config = dict(
    horizontal_flip=True,
    encoder_arch='vit',
    encoder_norm='layernorm',
    encoder_bias='none',
    encoder_parallel_block=False,
    encoder_width=160,
    fusion_encoder_layers=6,
    fusion_encoder_parallel_block=False,
    beta2=0.98,
)
Rows from block 7 of the image encoder of a small image-text matching model, named by matrix and row number. Rows with one number belong to one neuron. Each number is 128 + 24 x the weight over its row's rms, rounded and kept within 0 to 255. All counts start at 0. Numbers have three digits each.
Before each neuron's rows are labels from the 100 images, of 14976, where the neuron reaches its highest value: "peak on" is the class under the peak. Only what is clearly more common there than usual is listed. The data: close-ups of made-up surfaces with and without defects. In brackets: how many of the 100.
# fc1: MLP up (encoder.blocks.7.mlp.fc1.weight, 640x160), inputs 0-79
# fc2: MLP down (encoder.blocks.7.mlp.fc2.weight, 160x640, transposed), outputs 0-79

peak on: hole (46)
fc1.384:125149073136122146146126156119109130136138114134130141130123130124129112126142205110136167122119125123170148143126138112123128152113121134099122153118136140136141138100093104127141141166150104110140109119114138155116140114116135136123139136
fc2.384:165113192073150112143118090158123129102126149129127131128147106125150147157093096131148097127131120105107112160131135151126136067131157128137122120128131151154139125127163115118113115074106160162121126152171117127124087139172131118112134104

peak on: hole (57)
fc1.623:132112100113139152138125142121140117102127099126111136188135097126116125153108133136166147140131124137128176129132123094129119102100155135147133154124125123106174128146124101135137138131161147126123126103143150139129090097142120097086131122
fc2.623:122126125170108119098129145138127127164123143127128136109120155133132137085146102138075094125124133133133071090125126147122129171131100132122126119140126119151069130124113176136128102124105104133129128169131066128129141141109121120180114128

peak on: hole (27)
fc1.455:144115094095100106141137116076119134113088105113125118116131081129088138137127097147156086097133151134122133164127146167143135126155118134120137156149160153101157113144153084119145130070117174098141136126172145129146143159133126117117092080
fc2.455:119121159169138148096118135186123131153125159123125120159127173130130104140130134122116164129125124124132137072130122137125123114129148130132127117140125117157109133132113202125124123209132090165130127135094086126125117084128128127120164187

peak on: bright spot (29)
fc1.17:181130118164132162140118133127132132089117137163135161164107131092129126115097151120131171144096105108102143102133114064134153114139156141119154137138119107165103120132127110152117133156132094158136126096088113129141087074138112145117137153
fc2.17:101126136120114094127131126123130125172128133126134135087164149123129115140172123130118083132128128132151083116126131172125134147130128125112128135127126144067145135124104120142143098085087128095130133189156135129122161199123125133149109092

peak on: hole (65)
fc1.581:123114075164083165102160141094160124142125106101107115115112118130150102099161145127118152117158138133156126158150176167151118160126145118105116112131122173099127091105150106102148095119130129097128111165174131117124134120125114115134139089
fc2.581:123135175068144086158114157157129131094136137128133112136136130128123160134070141120149123132131125118086127125130126104130120076129099124133127115121126103176151162131145154122124149161137128146121123088093129130130118123136129118120149172

peak on: hole (39)
fc1.11:149141143124099127115129164125075105104081121115177108145108091102132137149102117120110141109076116151140135159115113148100116184143105149146153117142130160099121127118099134118154065142118122115132124089180113087097098132131114149104113140
fc2.11:129149122077161089159118098129120129151123183118120143105157159121143148145174094143178152120124125117123122135124139125126147080131162125132123140160118129160195134129179082130120160131123104145127135125114170127130121123179128135109166120

peak on: bright spot (46)
fc1.91:114108150128126132109131131111141096091118138102150136124135133132118119102088162152155133127110092130138140104126089120133167106160116103123128131166152048102129162100160126134129157161146077144120114158146135108113140138131107136135125146
fc2.91:116151104154111131146124100141127124180127156128124125134163135127130137170178105125108116122122131131153103149124124110126114169129152133119125126136126184140118107125071086136130073088092132116130129093143117128128048152126128132123101098

peak on: hole (88)
fc1.97:155111110134122174101157155116134099126116145128149127138127178093109116131119174113137154123114103108170156105154107098135044139112137110166110126132150163126110137135122126122096101168128160100139142127125155156118107101141123125174150134
fc2.97:118163155136155072114135104126126129101126156130129121115134030129128147109091105123135118129126124124053095188130133124124146090131141123132127123137129108151180110130132131123125143060133128148127128092137102126123077141140122122055130135

peak on: bright spot (31)
fc1.244:134156124171140128153157119128137163100148145119141095164153104116125136110075103128130140111139191126087106153185136080142110104110121131114153176126115082144093117134155104170131146124157077141103115117106123154120128107152127133116132153
fc2.244:135102138100111142125111131119140128159135125129131130087138166125133112177202136121120137130133128125177130100124129132128130177124134127119135115133122145094146147128106125132133100155089138114131133156130144131129139157117124137140103058

peak on: bright spot (40)
fc1.73:150127134153192135115128099102092137098130167136161144137110109114150123158104190154163127128148133118127141160109105072140131114149113128118120151128135174106130135127171140141128163155121132152148136130131102134095091143131118128157133146
fc2.73:095125111130089115128130133154111131173115127118116141127151139133131128115208081133091142125114128129156125095130133140129130124125170135119131133167120113118131096130076102133125052077114097097132129093159125128127116105138126146099124097

peak on: bright spot (41)
fc1.191:142131111103149117139134063118093153135133128137121085124154087129130153164054136118109101114123140105136157124134127115168100138157124117124104144104113125150124122140171111123102153136120139127147136150102124096133157154149104133110121127
fc2.191:145129103155086161123118165155124126146124129121125131139136179134119098122233111132130154133122125122164100096127118153123119146131114135121127122148125110116134129124076132131123066093110113138130128130150097121121126119093125132127102116

peak on: hole (31)
fc1.19:101132111128151129152105119042139156073162118123129085110139080114122110129076145147143092122166177147076133175145084107128164110106114104125115148136143120126139137135105103133117124135133122100132125123138129134091146146134111134124138155
fc2.19:173124140108077169102113107197122126182126183124114137142136164132132121133186083135133173122115131115175113095133131150122117148132191136127123126157125104148146118125114112133125104113109092142123135162149107124132084138139128138140112115

peak on: hole (39)
fc1.227:133157100175142129136123123120166163114161073107129123102116094120141089124092090106133100144129101123096113170129137119081137133128110160159158131124133151211124087175109115134127112089158113119121147122134134129140089093102119080146115152
fc2.227:139103163066102121122124124123123128162127186128128143115151185126138157133181132132123158129128134126185133074125134143133139159134177123123117130133124119066142145127129133138126135166087120127122132159119138137130179163164130134111123083

peak on: hole (30)
fc1.353:098104176120116121127136100139127103131122127137123133189137132132159116107135181132127155137102106127158155110142123110128101127135123131169139116093146135072125164155144128141106165147110141151119130160115141103139080132173094117144163113
fc2.353:128164072162121121104132161109128128142118132127124129084114098132121166130140104129120060123124127129082083128129124139130142125128115133127131125146126124165134108127117143128127103102111126126134126091159095128124163128055131138137103137

peak on: bright spot (29)
fc1.213:159133132158092135119112136159104163054100141142120163161145067143125127152139119127144125129108121123122113103112140123133107136176153120125117117145169098109101124141135166123173143074145110155108140149136127118144133114124174163142136142
fc2.213:090109095094146122158110148093137123221133122124141129077109188129142137137144131127114132132137123149171149108122125121126129130128107118117127116140127141113140122126100096138133128183100138081131132136097119129122133131118122125113117114

peak on: hole (35)
fc1.25:110116147072143120129117116074108144153147108142117111144095124142103135086101120167140148093111129139120141126115130111158117096099107156137148137128148128154112164152134090112154142153123161148121094127125143122114124118145101105151116114
fc2.25:129159088172097132119113113180130128148131163127125141124170136132120127161183113115127100123127121119118103098127130154132128148131161132125125122149122118135169093128129152131118111090134117138138128143141111129124124106093129138116128143

peak on: bright spot (38)
fc1.324:137126124156123102133132118098105148136127113145139128146122092125120121161068115123143132129122131136081140164112115151112119136110176082151133138105152120120175141106117133143138138128111115116149145122164148152127109152106083127091128116
fc2.324:131107122123123157148117157138140127164134118134132122124100176132137116058180137134096125139138135135187092074129125112124102160125084125121132117126127110134048122128099113138133107111147127116131133140089083133129172121147124131144107125

peak on: hole (41)
fc1.355:146110102112162138160132116089126155082123096115125137106124117137170122133047168143111072146125120105099179120153134102130138099145093102112128103101130135124154142154103120131136141156159102151116115119124117117096128149140106126112119145
fc2.355:104148109148089125102131120143114127166118195121115140160145116137125151137233067137117165129111131117154102124129129160118139168130156131126129136163118142126131109125150118131121082104096118103130132122149134124131111116159120144128137098

peak on: bright spot (37)
fc1.162:126158146160179145132097105152121129135121114147120129146150081102181140114133111114105159120123120134107123105156172122110119146132125138129124128113139115132088124120148119105119139108155149142101122156092130129166130109138147134125149142
fc2.162:147113114076103111088113119132131131146127155124128126116173164128133107159134122126147070137129125125158131163126125131129140098125151128124132116129119122092156170129108132129127083154105142137131129129177137133127125167083128132151132140

peak on: hole (83)
fc1.334:171126087110124147128131114144114129109087101138156116130124104102113096106181161146125121157100129142119164169162102095123137161143132114153130094146123176130152099131123121124143093117073116152135138099107103129100088133111121153143120125
fc2.334:108143187098144097140143137135111129112123170133118134169144143129135179150111090125151116115114121119150090133130131172135144061126139130130125140120122106132125146130151113122119138139166125112121121125166131121127130139175139125092154098

peak on: stain (32)
fc1.86:098126149127090108083138152189104124172131132113118108151145152117135083116159102144151138113102121118154070133136120166137128120122157148153132163134127101116161132117101109111119131115091149109115113139199124148112116139116123100091157093
fc2.86:135128121133188129179122140098143131112133089134142108082098129120133167115091173121105128128149133134132179113126124099132107157120073121126137119083134144146076148132144145128133176135174137135137127124070120134130156099154130116150102127

peak on: hole (71)
fc1.289:081102074127131163093115172170102131118138146144130132089107113149131131133157155137118107110147146093111141148115127167124133167168147120129141141165125157143151107168082122127132121134099155085123163137109132098117102096118113135132138113
fc2.289:166163205098129071149138098089122126115122121138127127193157129127132130141094119131160122132121119119141124160132130133135130113131102128134118145121125148123099136125168094124123132086153124149122126124152103126123128191176133133103131139

peak on: bright spot (27)
fc1.83:114159111172173109117103103102104123115104145150165109153138126133132132143129190130182178106153123159117104125143124097124115136098099131141123148109139162089151118136161147146156167108112151132137084155111124133105091151132112139143139147
fc2.83:142111138093093156138133125155116128153114156123123138086185134130136089118165099127096120118127126121133147122129130140125137095127186131125128127157118122134127096130082087127121072142120088108128127140173096119124122109114127142125108110